Rows from block 3 of a small segmentation model, named by matrix and row number. Rows with one number belong to one neuron. Each number is 128 + 24 x the weight over its row's rms, rounded and kept within 0 to 255. All counts start at 0. Numbers have three digits each. After the name is the row's rms in percent of the matrix's.
After each neuron's rows are labels from the 100 images, of 14976, where the neuron reaches its largest size: "strongest on" is what is common among them. Only what is clearly more common there than usual is listed. The data: coloured fractals of 300 iterated function systems on busy backdrops. In brackets: how many of the 100, against the usual share in percent.
# gate: MLP gate (model.blocks.3.mlp.gate.weight, 768x256), inputs 128-255
# fc1: MLP up (model.blocks.3.mlp.fc1.weight, 768x256), inputs 128-255
# fc2: MLP down (model.blocks.3.mlp.fc2.weight, 256x768, transposed), outputs 128-255

gate.138 089:105135135102129116123142166168147126130131111145132076141128113150103075119157108149182128105132128126092110182161126136150125144124134187100112096127155127152165130116135145076132168084154104098123151112162170130134120101141124102105131142128070112128117113137110136138084137120140153151097128165124149150138104136123112113113077117103101133119112084172131141124129111103147086134134
fc1.138 085:130151157143135155140127135122148145167128145105089120117131129149121160167106140099154161177114136155144092113159110124142138093146165151177135110126108154094059138105136191107140171114099086103115131103144115103157129131082083134160140137143103119101105140127131140130123107115153128169132157122127095078153106128117117166119161163090126095174147125126150123124095150092122086169133
fc2.138 072:178133124118135118143121129143095083125164109149162115125200113120090127086123104144139145110122125127135137122096144128130123111120146159124123130140158130129130120132148125125143178080122153115126132163106124113120099144149114102060091079128162120133143082133137133115071119154086134126089080107127088122138071050111103142133132094126148146169121118139100129106173057139105121085132
strongest on: orange (90 vs 8.4)

gate.162 114:140117139136123121148113092100116111178128107125144092125136162139139163169136183159138153158101126127174157117156132126161145177095102131118145154097148147163152093135157147133119110138192164153147136140134173154128128136095103147158171127138113083136148139116138099151126139107134104077090109142119113095096150146139118104088151154126129110093136127094138111090094113090093107088121
fc1.162 112:110115160114139121157161121138152143098124181143149123132136122129170074123134122147095120101099101114109083128133166120123171123139161135132121129113098124095098134109129095124098159117091092147127121115120096148135118128152158120129108135123152102113120123116098093104125122154131130170148140078120130118126073120121125154128096125092127103120173116154113159123095145160098117153135
fc2.162 106:105106111123124134157146113109135130110109093088097109131114085145110127098159174163155122119141117101109104075098134103150121108126111111122108107148136125122141099098111106159139133118113128119108122103133096152155165127141146149116162148131160148184147180113124150133197117102088155073123113159115122164126163110153147141140181121166133122174147146144101161171160150109124136194118
strongest on: teal (45 vs 8.3); yellow (37 vs 8.2)

gate.639 099:133154106118130108140103162153123151144109120107123110104109135124165134138192050110134118133154135157117138139108131134158083160115098153101122092103131128111126083127146109114120108202123135108116126152128089080124123116138143099142152172104095103115135118130102178144097152126154093098130136179081186149127127094152137147098112141157100124129149123158131139155137126107140153158107
fc1.639 092:128108131132157137148100119116163107142171122087118131097097123103112130123155134134105140109139116107154143122129153141107140115112144083161119119127112082130157170113108114127141135136158082127142134134155121141118129108129140115155108128172137151148102183155106153124143085121132115184115097106114130145129153116162136087122103132136123162105127158175121070097138132131117147112115
fc2.639 087:138140120117134113091091138119202125136102172136145148140113150139170128154131109170171100088161132165117106142095126127131137142137104119121103138126104172132116157104061107148100108187130101175138148157083117105123157110109114115108101142125077140112144093120097140133129117109121118124139126154125131127093134156162130145107116149124140095078120150115143119152126164073097155112087
strongest on: green (26 vs 8.3)

gate.147 119:154084103111132128133109094162103148129156092101102131128105159188159099106120128159136163145175130167110114152137102138120110169171098195139166144161175142096118101146137162114097147107141164124146144171139107129101168117135110094112119135104122123118137083158110148136097120101131113104142115113158115161090122132098139116113105079165135123104109118136133077099175112133108095100143
fc1.147 131:097154111086106115101095085122119166061098142133110127165157122114144136109146103126127120181154128108135084110144175127133102120150170096183153117141107126105134168135168163160140138112106089127168163121145096172152098121167106130114116162136180121114127112093092126121106085103083130185144133123144136152128121084158101123110140060167159139192128155120138104133150102130125081091121
fc2.147 138:132130149130156144157132145141107112111123114137139122125131114136129113106164112150113111091100117142141146198103131094126152153091125114147119153141113135114082102133099115101108092115168142148117112151121135104116136126076144107121128108085106138084126106151138124139108139130093157120166163146140129133101116136144131131179124151110132113110115146098092129143095121193121111187104
strongest on: pink (40 vs 8.3); red (34 vs 8.3)

gate.222 120:134069120096158160157126148156109106109107106141130164113134126173118136094114140122154124131149128118140076152113117145143107141102108123126146129151192121107126130108161104121116149120173176087108099160106127139110217150134127149129126124143122153135164117113121143123114098144136160087136149101100095141105095114105128167108122100159137104133115135141120147145142110098148132155148
fc1.222 093:147147099158126117114115142132092114125109091198122119142100147110134145146090125126120141137134138165120145164157115162122132123167136156125156148103125077102121132127166136086129177129143156157124137185150117101091129138114112084153148183067112128091122121130106081131119165134145136081128131102102105122099059122127137115104088107132158134134114062113160118159095145128157079138135
fc2.222 095:146141137122126119114112169153164175146158114112142135148075125080122098118157096136155115148109117136088126141136153113141115103147151137106091115150079115147107157093075125112112140139101066112123137096115093092127074095118086092162122117138095135155142166158136195158160117107115131169111151121139164134123123140139144108142112134098099117103111099167125124138106144146148110165136
strongest on: pink (72 vs 8.3); grey (27 vs 8.5)

gate.176 103:138103137047098122098114126101127094107098108108124118119166106139111159131135144168148124124110180094169121090123131132170117158117118119165119120165129157173119158113113161116113120144159107128147161125142146111143178176106111112128134111146123160168136129107153139111126061122106153118101162165105113065104149123113134149092133112100117092129123126124113150139102109071135103109106
fc1.176 082:101121091150126116156103115116098148142126130136155175144117118170141084097118128144155099130105119108107105137172144144127129120084161108150116089120145117141110141129177136119142126092163116113159157116137132126154133099100156161145151110087136100117173128086127138113149114133105128119137123156108124122150113132134110133120127088113115148174107182105103128150109076146112090145099
fc2.176 078:128120121112107118117105121111112191130140129136115143164169123150137146129113142168169154145122153162160110144119084149141128115184107141136106125086110168182140112116145166146147123147135110108117146156109097135128137141133130169102128154133112137124144091102126152116137113057128157135102099165107129146122157088120096135136137158117151121161117184153170133126089166114093107098086
strongest on: teal (60 vs 8.3)

gate.226 080:134130105119143125119139152150120129145118115134155142124138162153128104113090097130103159129106116133135161171125145093161116122102118134115102070157132117133112109108136124141132138165166112116145115121103144100144118157094152145143102103102100110144162111150080128166109117092159132177109150162074130144122152138171157140121083163145137119102097201151119128180121106144138151096116
fc1.226 086:127114122140117131094118136102123161102114132104096077105137124125138181138155119123133145140114146143155098074124148131102119147138139110102138147086116109137121114142131146146149129113110125144137124163174130133152141133128062127124135189138130125115115140109103136133131112174100138146142127103151128093169091140150129159135104111169146150127136055131141098110123137128113063113116
fc2.226 076:072124106111136130127109111166109108106095165100129157141163158120151126140098138107127107170164119082129090121137125158093136130110111100110148151130143087137126156107163105153094131158105127081123128127124109123158130139105132158153162127127113113116150147102064088139120121136144144142149169102081152139131101133136134131134114112187177125175198118122171136164154148119116139126152
strongest on: purple (59 vs 8.2)

gate.589 104:120124166131093118135129143140126100105086201120118111126146130137129169127145121142109136087111180095158087139127103122175120135135085122151101110129136139168166136135122140115099132127146117116144146116136123137129138164118140137092109156097145162170125118099102112105103137124119173107110153135111124057129106122151137103098139160089105101161104142137129123165085101119160108121109
fc1.589 102:104130110124157112128124146131118160115196090145120127142117122136148092144142101107128085136130117156128166094159161153116109145123147129117138082128126131102123105117153077109121095147136142133127122132105113193100100096119117107172107136153145133094129098116145174160169135113156140134155107124144129186145140118103126123154108104112114170117135127143149122109154153174122119127125
fc2.589 099:087148149146126114143127151134126118126117149123126108115148118114120154133120144077167097170114142089136155078146123131121129130074143136117150136110140098108168131124144136102156136150120126100141143097107180159162124123141141163164148099162131107147129104085133095114126148152149160127104141107123104118157124158134142144050120108127128135139153125130130123116122121034132145111132
strongest on: pink (42 vs 8.3); white (30 vs 8.4)

gate.163 096:127131155105107097115131122142117160108125123099151129144124174103120090092145102123180148131139133121092110191119110138166107132151144120139121104134163133129107198120118131110130152088111111088133159098157133152149113141142147109129131131136204137115107140150127196128098131125098143126068140088086110112120118133126147154102110126118132122151125162139127113153152111100141136159147
fc1.163 087:139137128115133118085138109132104136148167151122133125132115139115136077112107117118135131107091076120085137173142139126114145104124170100158111129169110105093095123108095118093090176136091088143111173121179168157155140123127169131165138141090175112088136154151127156124102107171087162159153098126129127165130170145095087126144105140103133124112139145144159130120176089140116135141138
fc2.163 090:102137187146118135153142161118122096100142151195121127107128088130117138131132141144138107114129116122109155052106140123114152108111159127123139127150109072091136088124123135126162126143123100131142110110143126146136100155113115163127136134113145129105109132132135131111149135134110132146132097136149099117142142171130147144061124084123106152116106091100097146101179139072112146093121
strongest on: orange (63 vs 8.4); yellow (26 vs 8.2)

gate.405 064:101118175126147126110130141101156107151146170155103118125127139089097126124141127147144096125131131138153156090124104161143118128131140143102095169122164129145147094153074115098090119137087150127139112136122104114108132114134116123121104144122121149158143145182108103143150146151089105116136118137145147110147133093154100104120105161173110162150117082135144147134106111129116110133126
fc1.405 074:146149139121114096124116161116151107143138138183141126159117111118154118097088093136146102132102145159143143143092084091138123130147113135133146108171143175145154105103112127152114090134121177110153084137151160104167097146115129133083147115128073155098086128179086124148121146120114105138115168151161107080118113118142149142139150102091153122097112174162129101141144101137159130121143
fc2.405 055:141143085121098095104104098134160103143130121086152096129125134136169110160141171113157127176124110074121145095156145147095133128107130130057139123095084139141139109121149120121112143170096125143136146197167156103161147128146105112129125122143059108154123149119140147129112127108136077130119121183129151126129096129102142129143083144163131125105111102133148152111176146131136096087138
strongest on: green (43 vs 8.3)

gate.698 107:153138123101132144117118131142143114087170121125134181130164104151104073077128091099096141159099106123101125154143139126142113084132156109162111102181130171114126138105162149119139144108130116128132115154122125184121151124171202107121098090120141153119119130130182139102134120134091138150127129110167100111130157119110081095127135105071105125116135142146100104154168110112132117108117
fc1.698 129:135134144112116120103149126102157161165128144134160113142123155142200137142140139140136090141092130111148087138134127129115166121181155131109136172084117155128106162136107131174140149118115122139147129103152101137153132134125105128143122131117157100104144128144121091082109143134157121148104094109119131090106077115129092178121107163138093139101153103116157104132083143114095103187133
fc2.698 137:129142120143129131129141140157140118123157106163145156087123165112145122145104150089123165134165081149100127109149113138102105098097113126098158130135127082101123080134147129103116154132120123135121123145130121092140097132132087142136108122113146151111132075168130116125107144176142095161123125102140080164154096165111143158117113104189128154112096111147120135104220129131145133101158
strongest on: purple (80 vs 8.2)

gate.177 108:181122162129086080118166137098113166131156091103162135110120163121135144133157145131154139124150175156110122169184120132152097153092117201095131079115169140155091144121102111135132150145160164118156110127131167126136140131140128148146117087173134113129138125116161119152129112108156177120057123125095118140108120090152137113125130125105104109082103123153120141119091126077153109141151
fc1.177 096:139128138109105123115136131120105140164123086103128132135111124141133108138104154144113102102109133163125136149109085132125096128128095139125137123097129128142118095143125130099145147098177098121145147119107138136097134150161133168159186155146121131104106158124125154123148140075161119127088109153099122114116159112105110140133150157096123129128113118151139176147123120111100204138138
fc2.177 095:138158124135115102104089087086123064153079124177137120126116126130107133131110150104106118092151168093136139153124125146095115168129109130137123115105095092133138145123141132104139148119159119155145164164113158121104119147100125153097154114159086131157103163075140153139141128075113150122156108111098133082120178120085133128161108092118125125122117140108153115121119125187157138088107
strongest on: red (59 vs 8.3)

gate.661 133:168100120101127140100109138111066111122090130120126108140134116135132187127077138104137131171135164146155085120135090161144063121130099116107109094124159139184171141086159159122160162134137096108128140130123110170150125157146106177119137129158140158152165102109127161139128107103145193124122123123129104104110116124128131150127161117125134121139098132149122145116130119121144104095158
fc1.661 151:092142100175119082109121121131140148110131123168145110123119117100087119103181118129136136100150120134109120174107176157141122132165148153163165126124144115119103128184111138136154123110110127149165137124154146113103103097152146094100131153100118115127091164135102111139131180124078085103096123138151155120118139112153115108101119121148134130130103153098128124147093082109124115144067
fc2.661 167:097109130108125137134105101161096161126171108111102124159105148174172136138103156110167158143148151165139125176166084169117147112165111151106132105093178119157111125113131153136114105094100127036131128145138131156131151141107121127111124135148139152115105079120099108140102102121145157130169119099078105117094147126113143080125122146136167124141127145115142115171123139118148124138151
strongest on: white (77 vs 8.4)

gate.585 107:127138133086106107116124143102135176182134132130162123113092159128089131124131124126162124159152171102123104121169115152128104144140136118118104118104154117149160134121152140094185142151152101071149179075125130120130172121114109190158110128151169146102129121118124133149111110075131177135098109129104100127147123130126105110069141104141092171146110146141140118142112101105142152142127
fc1.585 118:144136091113149119129114147124162171140153127117149110107145155155115128131134154136140109168149158109138154112184149126134111150134150114131133139097135124099178133119165107114158134163175104117126121096109158122106141110123135153176101125150106096103142097157129133150109121074164117124098135119090148127147112127140095150088100125171143140124141137149155089108124141129153198102114
fc2.585 113:166141101143148138150127101133124077125109112193158128122166143127158095148120149089059127142142086134128153124138106099117117109133143107145135125130107133104123129132170111132152129177168125162111118145130120137134115115110136163117093099113132107089159137144132137111125143115118119113153115106118105122137097121147090144198109102142125142130157124136139110156109124255127134091096
strongest on: purple (31 vs 8.2)

gate.277 065:133148124109133137133132094130116056117128163129109095082168147147131102123138153170115099141100141126140165122075140121143103179070127141159139184121117131144092085138170113145127156171155113137115144134103182135120116127127075126123141103130090120116112134144146137125097132135081166162087130126124124112149120116111145104120102106120100107107067167130127110130087105143112149115106
fc1.277 070:150145137137129151125113184138132095166119083115101141135108141118142152145154172076158087126101125164146137149174090095128126096119131154138112125122123092127179174155133143113156138123108116119151097112087131153146158115106113095132126134142165109167111138135131133156153130136112169106136131092095147144124159130100074171139158141143149154147175114115150088133120143121131165131164
fc2.277 052:092113176138182126130143122138095116099154122141135161145117139112122103099128130114050107122158115089112092116094136120153128138122140130152112150174134112119091109131129108094146132142105132125136113108122080173171116121118101106165096125160135153145118135145111118102138139132113171132116133061136151117124132108128102117123149090175104143105145157131140089109104155115099156165131
strongest on: teal (80 vs 8.3)

gate.157 113:162096119102122134107106124147083120135066095138133128123150114139124127117123132125103126148112110128122091154104152159152113152146121130140145122138140137084069122120132140078146148131166141125136149180163162106129209153124130147138101114108123105125163128119159132095120087112108173126103145135152092104086159125151108179094115113153161126109075133118136137127130120075079113110135
fc1.157 076:123170135125118116127103163131133123148118144130124141162097187115095093118136137160134159145150129158088155139140128132108147142129110116104125149099088100132122139121139172144099123117117127130135100149081113125086113139126126104139150141149122136137121165114098181128100124102105134146091111141105165184100179108076123158102125133105132172108120133107113149107131128133133157120129
fc2.157 063:156165137153156122125128186126132103116086155151121117093131142097173119159130142127063148130151102168120126146117110105098131126112122114140104124133122092118125156115131087163147129163128087164110128091105146148108095091124150133115130142097140118146117165150124142094113158142149093119114129086108117124170145118111154159207110114139083123110118152145096121112136160143174136130148
strongest on: teal (41 vs 8.3); green (26 vs 8.3)

gate.610 079:127140158120099125126140142078138135123141121115139108106097143141145142096107114143159097108131147129094119158127110153170098098106130119127113129129115136155104147110092136177148102140098157105126158085142146133189128134125138164161144117083128142157168145158151124104146118129123139136135142174102082100140142105100113129123175166136090110112093165126138137131127125098145121185108
fc1.610 081:116104163119142150150108079151154113118104128077091148148122145120082137147136132169109122143132107152111205153144130144134133087144123107101147166157110130106105074080125132143149151164133108162122127119113126126162118129106101122170105160105142126134153157159078103140141113153086138129119127145151137136168103145163123150151153137151170122081120101146089112118161119142120161113163
fc2.610 068:123104138091127150140115086132086092115108090132147134118169133154107151121126124187183099145115119098162183149143128144135141139072113140131109134173151159117125124106127121137133125084166120127116124119123164120143131162097182119138149099085137132154168151118108094144154092146131130160142157132117071153062139123153135139100137130132176098108092155133113158129091093111090115106159
strongest on: teal (61 vs 8.3)

gate.411 069:138108113082129144134126146073090156115153111097137136123123098121095117129108111128137170083118101086143148137129145107126103158105121119146140072129152101103156186133144140141160072157146116121143100130123154154128141122125155128164133096112165107132147133122130149126106125087113168117104099113108138157124120120169136151124134110127117154164131153130147143141107145116128180136096
fc1.411 075:129117135112137150145115143128125143144097139075147124112159116138119093092103063151121120093134108088088131179101163097132119104203156109140101119116141152136127161125130130140165117141107111141119145136093168098130142103145157164118114140098116119142132157135137111163146119104091103119165160109121155144118163143138103138148080131168153125112103130094138124118167146124121143162100
fc2.411 069:115129117135120144123125129121154139140128107109148173122131146135088147120155128151168127095156105116112094102119167111101075142113115095115122123149081158135100130113105125069115158139125108163119126132129108066101101139104059130127123050152140133168156115131200151146152135108110139123120172149148105145081116131122158164126142101133144118112126122149145128072169118140124145142104
strongest on: purple (92 vs 8.2)

gate.238 089:144142109138127106129097107100177150142113111090151126093107131137183152187131147092158180145132129126105094139123136124141116091144143145123093124109127137127111146101097158144133099172120117115139136120118142060189156129097072175149144149141128160112126112148111123126157130130108146118119127083128096138145141155132127153116114119139137149122142172162103107097135134087149138127142
fc1.238 091:143095130142114141130124118150127094095133152152138140182109109114091127122125118144115090113129130128148126127136100155101156136111168124115128104120140139140120145121182127098145173056130136118137143132124103152117107163145157140112113153117119105133139156104104126119086131123124143138093117141128149054114109080143146097142139149086149115109077142123146186160094107143164064143177
fc2.238 082:112140131123102111139139094104112122089150137145106119145140150131092125087147151139082174102161122140161154135107110106134156134155108131145120121129127149142174133128161116152144151097155125151140146090155109166104140103085149110076142117110165113139098186139134120148108124082121115111110072144110140137145129083142087099104111131143119158156113149110145093122125124062100159128119
strongest on: orange (45 vs 8.4)

gate.14 086:143102116123115103111153122133095118154097124117133132100144140146132116125164103114129123097125126127139154137131120149140113147139101126106147095091146140134100106145114066125121096146134148117128154095133149128097139131145146118170138129198151117147128115139135153152101127119154150055120119130147110093121133113150148138122160126138100115141134171159109154138128100116149180166119
fc1.14 072:132107088119130141114117133167135113113113139079135141153116148102160119108122108147121096126138126160166148159113111144140129077129120158105103127137123122129141146120147136144098143140105131106154105144143104132105112157113100116145208110159155117154154166133113111151167103105178139156110117138138117119137158121077103146126133103142170106128106141151148108136118159128087148172149
fc2.14 073:107120124136137116126120134102097123154146138204173119083117108113114141128139167045096135121153123060137144089161111130109125101118146100102135083143116077101144130142136112066152110156147117142136132148153108138148117123100149132155147097109138130136128184108132096114120144123167139145136125099109138063159182111147147145111113150178111143140148111140154120144140126134174136116136
strongest on: green (37 vs 8.3); teal (36 vs 8.3)

gate.146 109:144117116114127118112136149128108126122078098118167175112158111136083137089123099097164149126142094091127104155162142151121130122121151104159151103161154094131111142122133126099138141130137159101133123156133161151151170171138143161137121144080159181147163114106144164119109098146110153091090110136127085108144149159109141173081138140129167148147114133127083180151156063077151137126115
fc1.146 061:108108139148119096130100180129123129125083116100131111099091135112116134103122113121107108088095107112142073148100124129137118157159158103098104156139158098167094178141104151123146170062137158120128098116135150168088133090101087118160133112118162143102113116146172118158133112098093159125112159159108115150156159175118175124126084099148117147182138108126151148128177171166140096123134
fc2.146 048:104098152101122127142155083152133152136189118158129117142148087138139118121087123146118179130092168110126112130068122121131133124152118118135131172154155167149126099123133161129118145151184149124129090142142112131095102150099106148138133101130153143151094111111136111128150114118134140146098167110097131133155091102149154105077153131117161141128136141112111109105177125105105099093100
strongest on: orange (70 vs 8.4); yellow (29 vs 8.2)

gate.278 070:124130121109113099144103134131141188128180106062147162113113127141133090137145105090167150117105129085151127169132123134156127144145109113114163188153132116115138153128132175142117112103122141115146149130098106090166146142103141114143151147130133130107120142118104111140137132119103147113135135138090140130125148139126131121135145154120199121155128150130122142126129081135117137113104
fc1.278 073:130147135122143125139124127117130157136125113156162126142153141148091145148152103083088175114131115139129095114090126154114132169185121145112162112148079133118109167151104142122128125090142092145103149159100155100132130139124158117097152133098121146142135137166124128131134122098119135122127114154093142141122144115113181131130157113092163134115125168100115140131101145143122135100109
fc2.278 062:095131152112123115131130147120150110157117171152106120130112161107094169110145100135139151118144144165116118133143132100148120121113095125113082113109043114132149144103122138110111130142119068163163142080139105121102105091129129129127174134118129123145101116132136191115117115133130114140149125124123142144136096127134133165069133151112083112133096107157148093107162134066132104084130
strongest on: purple (49 vs 8.2)

gate.381 098:122136130100095115105136121106117140106112157114123094110114124133092131145125100093122146113142186115123075176101113157148126096153112169116114131139140101151125185107096139144148133114126139120140152089122154130169146157143150094116108127138138157125097133135124113107111100105146171102111114106109106084159087128165152154120088145109145116121088158133118094160100119132149128121130
fc1.381 093:121151138132123087117112142154167133169120118117150164136127185102153149147133153119117166117133148111144102094139096144144123132134103122098127114109107133136118139153124138152105164116089115123152171125115141114183113128132118146087162154101158167190134182112120143130168134125135116139142089123101133125153141158101170114136138117103151095165135159182139139109144112102106152144150
fc2.381 094:129139146155117123109132145088114157134125135155102119106146095113086160118098145146082175161123147126158080160132106138121152098117147153149109092151087147162170127134131127135148134087144109118124146108157102148106109126124153129124144155055156141113116154150098107113093137130137135138105147157133123062175163093134111101169120143076085149155089143153115109129129117113147094081158
strongest on: purple (39 vs 8.2)

gate.217 087:108107135130120146134157150124164151110130097114144105104145109150100138090199094179143128088161119140144100144094122143126076127132090111102141092134141152130134119113121142119156110162166141136136100108133144112065156123190100119132116179113101135133093144095121173165119128105120109087114149170142146132133165124165131121130136133138130158142087181110098150140136090106092149132090
fc1.217 082:065149127145128117141163100143110208115141119103139101158117143115138111146164083141177130095125150136124134134098136119092137158176139112073124140076121100143115085133077117136111159107106111104133110068096111120101140109131088148166164123165121139108091135154116133150108102118129106090136105102116144151113148144132150093132109151152126117141095123082139119136141146124101210130135
fc2.217 082:122126122141146125156126135172158128127108152176153156116146185101144129164142121109119144097157112152110108155125115137142130088126123138149158166099147134145091128166114154121124141166121153153120121114110116103153119093115081161114087106130128142122113135134086086137103147158153102149099122099132074112157080133150070128146103126120132133121102128132152105146113151152112155104127
strongest on: black (35 vs 8.5); purple (29 vs 8.2)

gate.612 055:125138137102137154140139165124139115150139062139129121156093147122161103131107133164131125116142114107157139105112084095158129130146118131125164164114138153169117116105151157144149137160098095141138117157161112098143121150159108125136131087134117165147084133146116183121153169170120132149134122177146121151121125116072182116144147141122110112141115143101105116124125088101174112115156
fc1.612 061:122163139110151119113147137111113098167146150144149112097131111100116137097120159129130153063165162156113134097145106102120136074153130095157115152115142128127179171127123112137094109140115168167163140150103115159102109114137127127126132137099095140118087120136116097123143125150128158126141117078136130111090131149103178152092098130153135182123144125140105132107137150133107168119149
fc2.612 046:100139082141118110103094134139102106139112130088151156137158166102133139098076120131134109131112136118183158135188150111106140109110111104131152135168140137108130126153155137111153088133130105166129152109062135127132122099100139097106123093163135129165121093108156146123132153131131132133108110143154107120107133094073118122131151128121133126129119164142152163081126089151108149134139
strongest on: pink (37 vs 8.3)

gate.158 114:133112131102086134136132088112089128118107132104122150125150142145152159153129169133153161143118161114175123112148106167189118146143127122163119136125149148170157164139127130133118132118165159130130135143144124144137206165112099147122160105185146145160140119059151116162159092102119122103098145122123116121108138118129118128068144109128145122148142178131121136122098118072119124114084
fc1.158 107:166156088146136120123146125133159169154168123111154159138130150096067085102133116125118127130144121143097123152139157117135148130143140108120104157146117105105142103125126210116158155112095106166136117137106152104131128143146159144148139135088084143126149153164120160127138143130149118127147131126175123129163119125123089143122125151106148144128110102113129143108122132131077163079152
fc2.158 107:150114085110101121121139089112177133082126142157139129125113121131141117150164123133110120142134112151113137175055120088112164095135130118118103094130097135142102138107118117166155110145117117160123128124165126106137147113096126098129124119088136147132128169140118140135136111088128099114121104113123130114146128122198113145161147138142127122114114145112126124147128136137116119113108
strongest on: white (42 vs 8.4); pink (32 vs 8.3); yellow (26 vs 8.2)

gate.572 118:136113087123139114108130154148135170130101125134101136135116136127121092127146102177166087127137123107102099170104122128113109153125121147116129120147125132113081131106141129104101154162140132122127143144127129070135156131105123097152125144122071156088165124128087136141124107095107104142146139151094133132116116138165153148110117158191159125135125120108143130176154109125101146093110
fc1.572 117:154144145114122119103123134130135118138109139163123137136095128113120146123101107151143095125134166106077060131154154123146104145116107159133124138149141136144099134151127150136138180132103160114132136122098185124165140128134084139106112106165104141120168128064136103109162139119122174112144132133095124126128068110081175126133139129121146111120114116148147123127103123098157053132115
fc2.572 113:133128146097155112162117159138122103133157153130102098117148083143117123086172102150094139103123134138158136140091119137104140146131119132137146130106157120140138084123116095130116107100124126116145139159110136166090121106154134073114128153141094103135097102105147138152100094115119126155159114157151160131092131099123092096148121133127104120111110085104114116089120141186085110129131
strongest on: orange (58 vs 8.4)

gate.199 091:182146129105109108126072136123093108130105137117165110167194131154112132151154077148100105148129147136152108111092137120139117173113112117158086142114122131138134115091147162116120112125131135127108135192134145125129167139129123108100115127140081107115130108102165146165089110129133178119098150144153113099121104106161156146133127130132132130127116160099132166148088106108115101129111
fc1.199 073:107106157146149140131087144154103125110116141108097110167125052106103141115140082122114098144116121146185156130101129150101091160152140089132105118145122161088107115123095143094124091120133153147149133115156137127166150149171098082155109106141111095139129132165128189186131140148136106151093127132189106127118146131177118138136136144131116117117109122102145141145090104136139119115122
fc2.199 062:146117103085117109130126148117110132099139065063147139107111142139115091134157104119178098119144145148135103177142123139135121141115120139149137116161134155156117100116138172146092114086121145120142132168134087130154151131123144078150144111117133137089116084117121142154124082120111174113136098159088092175101100078122140134120114117152150138123124114104066142128120094153161104139112
strongest on: green (52 vs 8.3); teal (37 vs 8.3)

gate.305 082:117111121095123111133101115098090192164127085126153156158120133110094083096105090114169123157121104132113145193125147139126114149107145108117118134145122119126113143122102115078140149129127120139129118096106107104128128129144147145147072133160107138121146143132147144131099106102144182118126142119097111184159112106103108143111149150116142161150125167125130164112143118118130164171120
fc1.305 079:137138100134115144122105123163145092113117148079097099154098142127151128121156115127105151143105120114151153112138135155115147134114123098152127134103149087165105197110215139193121124095142108131144116159136136170141144134131103118142174130115176117158106118099139170126124155164158113092145112104096139115137107142076145185107146108128155172163144104118114158126115158116140199175115
fc2.305 069:125139116150131118106120150137111083142122075115098118133138099108115120135085155138120125120119111131118139105149096146146125126165117113143124132123139104118141124133136148148158139141123151113145132160133135133124144145139182140135115132127059133125123179166123110110142161140168118110115154153112100127119112129107107147096125154126194133123120078095129150175095123067152130149182
strongest on: purple (54 vs 8.2)

gate.295 118:084135147127131124110106108131064123128159104116104102127144106136096094106144145155137127087140139147117153181120186121152155131119135136168132127109145072117104110137156106146129142067149092072118161156163111148115112149138173092147178180083126119143093183116082136098118115126121127131104113128118146148107159107129133114116128141129119112131131109100131114130133109139089106135111
fc1.295 143:162110118141109123134126122091143169087089176113150117127104125115170177155118117095158135133122161106146102128103074131138099122141126095141140132123108162153173161125126137118132125157111155164117139105104108106163151131089100174092122116183157175128141093090136111147133144104102148101162114134108101097130123145144142150144155125142140141175141182140116130141122107103167137128100
fc2.295 154:147100155123111125106146112088180160122180122097142124128093162153160151138110145128165158114159161134123143153103093158141151108159122156108116088127156150160155146114086155170153151106081127120131132116153148147164163135135141154118130089123153149166115156142114129108115114108164150106101091118118096079128135122137152105156115124121096094097072142140116103128139127102159160109149
strongest on: pink (33 vs 8.3); yellow (29 vs 8.2)

gate.20 084:185128127126161121159111147136109139119159114143153126123149133122160162118132104084079147126111138169116119108089126126134088140179112151119136088127161120138124094156149125141097113116105137093103092172113150111108126121152143088115102155089127081107116131078129141123101133108099160107087132139123170156098109121118137108133075112104147149155093182151128125121134077136173099112133
fc1.20 081:105129118110095105138092169105141147120106127121141134130128131157155127168129128152185103151173086135123100119126113134116076141119136119103148145103136108103110137141129165191103093172145143137158158103112127107157125112120105138114115155168166114137128128154103142125117128118116109113126145108115154148164130140110114160119123134155111149108139131157123125104126106154134136094087
fc2.20 078:128107124143125109119136131117112112097120119048118117121138151101125153131107136147102161111136133155146100129116134154156162114136106148130131129134129144146132156133088146141113132100100131147122125151161114111146137149120116077153151128082169154203105124126123078105122155175144099112119162140133122119122108135152156118137147142150124106106134108113099116074126130107131132160160
strongest on: black (53 vs 8.5); brown (27 vs 8.3)

gate.16 111:171086154136153165178142146120126150098121123131158159129141083149089118096154137137130119091107119105141104159144181104155157141125139144153114096173160149141112137118087133120129143113134153144110093134108116124138155141105128104123101091148143146122143102138113094123174118074078142052133162154136105111100147133128138091111143121110115118126141139125086137138101091137122149130117
fc1.16 111:133104106150162184168135157158115197170138108120147110161107157159155081102120145123138116173133106100079136112114128118094130130117113156101132148163153125076114124136089133124114137131100155096076120071088146131149165132119121138162115118116136115133143105131074099137135117104119148121158157108136146132094114128099099111162117133129153115124140104129133132126117152141132160080157
fc2.16 131:161143146135099098122121136109145114111122140120157142140079159098086138148141117076091155109126144092134119101116131146135087119138133095120119150125130121149156141130114141106128132077124116142129129119133117109121118130152119112145146154147145165179094165128126162137118133146146107130139102152144166120125133121074138111193124095099105156120125094115118123101143124206159137112141
strongest on: pink (76 vs 8.3)